Weights of a small sound classifier.
Model: 8.66M parameters, activation swiglu.
Training: soap at rate 0.0021, 10100 steps, batches of 384, held-out accuracy 100%.
Data: trained on short pieces for a synthesised band: melody, chords, bass and drums, 26041 training examples, 148.9 epochs.
Rows from block 3 of a small sound classifier, named by matrix and row number. Rows with one number belong to one neuron. Each number is 200 + 40 x the weight over its row's rms, rounded and kept within 0 to 999. All counts start at 0.
After each neuron's rows are labels from the 100 clips, of 14848, where the neuron reaches its largest size: "strongest on" is what is common among them. Only what is clearly more common there than usual is listed. The data: short pieces for a synthesised band: melody, chords, bass and drums.
# gate: second MLP gate (model.blocks.3.mlp.gate.weight, 384x192), inputs 48-95
# fc1: second MLP up (model.blocks.3.mlp.fc1.weight, 384x192), inputs 48-95
# fc2: second MLP down (model.blocks.3.mlp.fc2.weight, 192x384, transposed), outputs 48-95

gate.138,210,200,180,162,243,195,187,199,201,206,195,363,185,200,206,200,134,202,235,256,185,200,178,197,199,185,216,184,203,197,199,194,196,213,197,212,198,226,205,207,170,39,174,246,213,190,199,206
fc1.138,193,226,159,154,206,278,204,207,223,109,198,198,67,202,208,186,228,149,271,218,188,247,261,198,142,143,189,193,139,199,187,124,218,146,192,203,298,194,160,193,186,213,187,200,205,151,212,159
fc2.138,238,71,185,367,191,179,198,200,188,188,281,214,260,184,194,201,173,198,203,190,207,212,160,203,69,200,195,136,238,200,202,210,174,240,201,217,178,273,209,157,184,205,163,229,183,224,188,169
strongest on: tempo: 150 to 160 bpm

gate.27,268,233,201,162,200,205,193,200,194,203,188,205,199,199,114,158,193,200,295,206,221,198,200,195,104,102,177,204,201,231,202,210,194,209,216,225,190,200,105,203,198,199,78,208,180,195,201,228
fc1.27,200,236,187,4,179,201,181,227,110,173,213,234,198,211,206,196,213,190,203,210,200,197,213,192,211,191,199,228,199,201,302,200,241,201,199,198,202,197,210,197,210,245,181,305,197,194,198,175
fc2.27,146,234,179,207,207,200,196,202,212,212,199,247,211,144,192,294,213,243,210,205,193,178,204,210,198,198,216,199,208,201,201,174,185,232,236,209,202,227,205,201,197,233,198,184,173,202,265,217
strongest on: tempo: 80 to 90 bpm; tempo: 70 to 80 bpm

gate.230,200,242,200,200,207,221,203,189,175,186,195,144,201,197,197,212,195,205,271,206,195,150,203,192,197,187,157,385,33,200,225,175,199,198,204,184,177,198,188,219,201,183,197,197,176,197,206,212
fc1.230,200,192,200,200,198,211,197,199,0,159,192,202,200,190,203,221,205,203,199,233,54,199,199,208,165,186,203,287,93,203,208,199,197,192,212,199,233,183,173,211,149,200,219,198,197,204,211,201
fc2.230,208,211,200,199,286,204,199,183,249,203,190,134,197,145,201,202,200,214,217,237,232,171,228,200,198,179,208,201,142,196,184,214,176,208,164,171,212,227,198,184,200,246,226,180,152,273,205,22
strongest on: tempo: 70 to 80 bpm

gate.229,204,187,202,192,210,201,336,199,208,209,200,258,204,216,199,200,208,200,197,399,219,200,169,166,187,203,194,300,176,209,198,215,194,291,204,93,205,189,213,201,200,363,200,136,159,200,182,200
fc1.229,200,198,208,202,200,200,209,191,238,188,199,201,200,224,434,171,199,199,121,244,191,219,197,206,198,198,171,72,132,201,200,348,203,180,200,97,191,210,256,196,126,220,186,90,201,199,191,183
fc2.229,196,198,203,245,146,147,200,201,209,272,204,91,143,228,155,212,218,198,224,201,242,207,300,207,175,392,194,144,146,208,176,198,253,200,201,200,202,208,285,47,181,223,148,196,152,219,200,202
strongest on: tempo: 80 to 90 bpm

gate.58,201,201,230,260,129,281,146,199,199,218,198,203,212,113,4,109,194,223,199,223,205,193,176,202,251,186,200,181,188,209,200,132,140,201,230,206,193,148,323,208,231,226,280,178,196,200,190,197
fc1.58,217,225,218,205,237,197,170,232,187,119,271,198,212,206,174,203,136,220,125,199,205,197,190,199,258,252,240,184,199,218,203,171,79,207,203,229,175,189,254,239,172,210,200,163,185,205,193,287
fc2.58,296,211,210,205,190,184,197,294,170,228,200,157,310,236,201,201,311,186,195,169,209,210,211,169,240,200,212,211,182,164,340,347,180,198,271,154,200,217,226,183,189,162,160,195,131,262,143,188
strongest on: tempo: 70 to 80 bpm

gate.160,166,198,201,201,263,197,222,226,211,272,192,168,209,199,145,227,217,217,173,199,257,191,202,200,199,195,201,206,214,188,197,337,183,222,247,212,135,155,211,204,206,79,191,186,191,188,207,198
fc1.160,200,201,195,198,195,203,107,258,207,199,195,241,258,210,158,191,199,203,200,203,205,245,217,205,173,200,203,207,217,199,195,193,201,220,200,262,208,275,181,200,233,197,190,253,164,201,200,195
fc2.160,206,242,230,192,172,250,158,194,190,205,207,253,227,173,202,207,196,201,216,191,198,193,197,194,198,200,196,228,239,210,191,161,199,252,121,145,180,192,132,226,205,205,200,215,157,175,221,201
strongest on: tempo: 150 to 160 bpm

gate.124,268,193,235,161,158,258,228,234,197,230,143,201,207,197,203,210,236,281,134,201,194,249,331,200,193,244,234,174,206,215,259,200,195,295,52,200,94,219,255,187,260,274,203,193,179,140,205,151
fc1.124,0,202,203,201,226,186,201,149,209,259,202,194,196,191,199,200,230,186,200,200,200,173,197,200,202,174,196,181,250,132,235,216,293,215,180,199,269,180,178,186,199,201,186,247,209,211,203,216
fc2.124,166,196,199,177,226,169,202,191,150,167,200,177,230,93,190,201,182,239,204,166,196,293,225,195,199,193,192,199,237,201,321,185,199,201,183,278,201,153,324,189,128,183,200,171,185,240,296,199
strongest on: tempo: 70 to 80 bpm; tempo: 80 to 90 bpm

gate.197,202,180,211,252,20,200,207,197,214,303,146,195,183,221,199,199,199,204,256,204,200,200,201,199,200,179,205,165,221,198,200,210,199,202,255,94,210,210,189,325,316,194,197,201,200,203,113,223
fc1.197,193,222,209,197,138,223,202,221,152,185,210,215,200,198,214,192,170,222,213,198,190,201,200,193,204,193,156,201,202,200,155,208,184,199,176,185,174,194,192,161,218,201,141,191,202,207,192,144
fc2.197,199,195,226,247,192,157,200,199,201,202,204,198,1,215,198,197,208,200,194,200,203,206,195,129,365,214,188,202,257,201,256,202,175,164,174,200,160,255,117,201,200,160,253,188,167,243,204,212
strongest on: tempo: 80 to 90 bpm

gate.108,195,224,198,238,184,36,200,188,203,196,200,198,203,236,123,203,203,230,196,189,192,157,203,201,200,173,196,200,145,211,207,180,100,222,197,197,246,218,198,202,207,220,191,202,163,198,188,122
fc1.108,192,198,201,280,171,211,241,180,211,46,166,215,193,208,215,130,188,153,197,203,193,313,174,177,204,178,201,232,205,225,277,192,132,216,212,183,239,139,186,249,116,100,243,201,225,197,163,178
fc2.108,200,144,207,193,170,295,231,190,250,206,203,197,140,228,189,201,196,400,220,172,147,159,202,200,258,198,211,197,202,178,162,200,200,247,115,202,176,250,193,211,156,157,204,231,198,201,207,200
strongest on: reverberation; text has "room"; text has "reverberant"

gate.144,244,276,252,149,238,197,188,200,198,197,200,201,201,214,135,215,164,182,200,203,204,271,200,215,200,201,207,109,220,199,184,152,130,206,197,185,197,239,153,117,214,223,234,247,238,196,239,200
fc1.144,200,200,174,222,194,95,168,200,201,217,163,200,205,197,110,204,31,195,352,196,192,200,198,200,198,231,201,275,174,201,167,189,201,95,200,197,222,201,206,241,320,200,228,204,195,177,251,217
fc2.144,201,236,200,200,344,210,221,213,222,211,246,199,202,219,186,204,66,198,162,196,264,216,111,216,200,193,200,190,161,210,202,206,199,199,246,199,172,180,146,198,192,137,208,201,203,226,196,201
strongest on: tempo: 150 to 160 bpm; tempo: 160 to 170 bpm

gate.251,232,241,202,210,222,184,197,208,203,206,201,118,183,179,85,202,264,150,244,140,208,244,201,174,200,204,245,144,227,165,214,205,99,198,228,140,103,236,189,193,132,227,238,207,207,137,185,192
fc1.251,205,201,200,221,233,197,95,268,200,238,245,198,195,205,114,207,221,147,198,193,287,192,217,238,160,198,173,209,154,183,199,199,202,190,201,227,191,176,192,276,201,200,199,204,205,194,194,77
fc2.251,202,200,182,205,203,191,256,193,190,210,96,166,175,175,213,194,208,162,222,240,183,199,208,174,200,201,200,222,186,178,222,199,196,173,200,109,222,244,236,132,317,213,197,195,295,146,186,200
strongest on: tempo: 150 to 160 bpm

gate.22,227,169,203,199,201,201,230,201,201,196,199,200,204,141,210,223,203,198,189,200,202,192,210,200,199,200,199,142,242,199,195,180,190,263,410,229,200,232,197,198,179,206,197,198,201,201,207,231
fc1.22,200,199,200,129,213,197,205,210,200,222,183,201,124,200,201,135,201,144,343,207,218,200,200,184,200,203,171,144,198,224,200,180,224,202,201,202,204,203,172,188,103,203,198,205,198,140,214,85
fc2.22,180,200,183,192,195,199,200,201,200,182,182,202,197,106,198,216,197,200,196,138,198,214,201,198,71,200,193,198,166,200,213,136,199,434,208,142,200,227,199,190,118,197,249,200,205,200,169,207
strongest on: tempo: 80 to 90 bpm

gate.202,187,192,140,213,192,242,180,331,241,66,202,200,222,227,172,166,194,203,193,218,226,204,234,154,201,200,182,168,220,238,199,209,173,205,162,189,198,206,182,185,185,280,191,157,174,203,208,206
fc1.202,194,201,299,200,186,198,203,200,206,200,201,275,201,156,202,198,206,201,190,206,213,187,211,244,200,201,204,151,195,167,200,337,200,199,246,208,166,202,312,225,209,200,199,227,138,200,209,199
fc2.202,304,191,234,174,200,232,194,182,211,211,178,200,192,194,210,202,210,214,204,221,80,225,208,209,198,233,201,205,239,202,221,173,174,207,168,217,190,200,140,190,208,196,171,202,188,203,100,153
strongest on: tempo: 80 to 90 bpm

gate.173,183,166,205,216,216,161,190,195,238,265,196,188,180,216,196,205,0,201,204,150,224,232,204,193,184,204,203,199,200,194,203,196,212,244,200,172,116,187,226,212,179,178,199,216,207,207,200,206
fc1.173,207,218,164,204,216,199,202,165,203,250,189,200,196,192,201,218,199,197,203,199,174,182,201,201,198,199,202,199,222,213,205,178,217,204,201,178,182,247,200,155,201,198,205,249,203,183,227,199
fc2.173,191,199,114,203,201,188,202,220,158,135,200,133,198,198,201,205,144,253,188,206,226,203,130,205,203,195,200,195,215,214,160,144,192,203,185,207,199,196,201,215,202,259,126,201,235,175,258,196
strongest on: tempo: 70 to 80 bpm

gate.271,196,280,200,196,190,212,216,192,177,189,318,200,199,201,195,234,195,208,402,199,203,181,217,202,200,201,225,168,201,190,197,200,185,211,194,187,187,190,194,199,198,215,197,199,205,195,220,207
fc1.271,199,291,200,187,181,204,234,193,177,188,257,202,206,200,170,212,200,205,331,189,199,201,223,202,200,191,280,145,203,189,199,192,198,216,193,91,200,200,199,198,82,220,194,200,215,185,212,205
fc2.271,207,208,198,221,191,226,177,200,198,201,270,203,186,176,107,194,202,206,198,200,98,177,175,201,212,194,199,190,201,184,206,198,197,187,194,214,257,213,230,207,200,237,247,187,202,194,197,173
strongest on: tempo: 70 to 80 bpm; tempo: 80 to 90 bpm

gate.34,194,207,209,198,188,133,201,179,172,196,200,195,152,192,102,163,223,204,185,196,180,257,184,196,210,180,201,410,242,213,150,206,272,27,184,201,136,165,202,219,202,240,200,197,206,286,197,199
fc1.34,198,196,229,226,200,216,215,270,210,200,196,249,207,213,189,189,164,226,169,211,217,200,204,270,205,199,213,178,202,141,197,190,198,213,205,196,196,215,201,201,188,202,189,189,201,208,267,119
fc2.34,191,188,199,200,269,187,240,205,133,207,211,223,176,253,206,234,180,200,199,196,193,224,246,201,200,101,206,185,201,198,190,199,283,6,201,203,191,258,198,175,177,157,196,164,196,192,132,183
strongest on: tempo: 80 to 90 bpm; tempo: 70 to 80 bpm

gate.198,199,188,182,190,183,375,207,182,253,245,199,202,277,291,225,209,133,284,250,249,200,155,196,150,198,166,206,196,200,200,199,201,235,200,182,203,205,106,152,201,198,218,193,200,200,147,197,255
fc1.198,247,204,192,204,200,206,200,200,202,201,198,212,200,182,198,188,197,233,193,191,216,199,206,201,196,214,200,191,198,210,193,248,193,205,196,201,47,186,159,219,199,204,209,187,198,200,197,201
fc2.198,342,322,193,202,179,202,200,200,164,201,174,166,204,228,188,200,209,204,199,200,240,166,201,207,204,166,220,193,197,200,196,185,205,135,139,200,198,215,190,190,203,194,201,209,198,257,199,158
strongest on: reverberation; text has "room"; text has "reverberant"; tempo: 90 to 100 bpm

gate.42,219,207,178,266,183,298,222,206,237,198,200,201,211,200,207,195,224,185,190,189,0,201,185,144,199,250,132,189,137,172,174,200,197,209,226,202,204,207,186,200,201,203,199,160,201,198,295,158
fc1.42,210,190,210,208,200,200,203,189,212,205,214,232,166,54,2,194,146,204,197,200,208,161,199,224,209,196,190,256,200,207,213,182,278,85,94,201,197,190,201,199,200,201,197,255,212,295,196,209
fc2.42,206,193,202,205,158,204,200,201,120,202,244,182,189,152,183,187,187,152,202,200,109,202,186,194,223,206,195,211,192,204,185,202,274,188,56,210,205,225,25,207,198,201,299,328,169,174,260,197
strongest on: tempo: 80 to 90 bpm

gate.338,201,153,190,170,261,127,220,193,216,96,210,198,447,200,184,214,180,234,237,202,199,191,200,201,198,211,198,89,205,255,59,144,191,202,192,219,200,200,203,200,227,199,122,220,204,209,216,78
fc1.338,197,195,200,200,272,198,197,222,194,184,208,201,156,61,311,153,203,206,226,199,200,201,200,176,200,203,196,196,202,340,200,169,185,179,200,209,38,202,193,201,214,233,213,192,215,200,202,169
fc2.338,189,199,214,203,211,199,200,201,204,194,199,201,198,196,197,199,201,224,182,139,201,161,200,201,134,151,204,191,192,202,285,208,195,196,196,236,221,211,369,216,200,198,185,200,204,199,153,197
strongest on: tempo: 70 to 80 bpm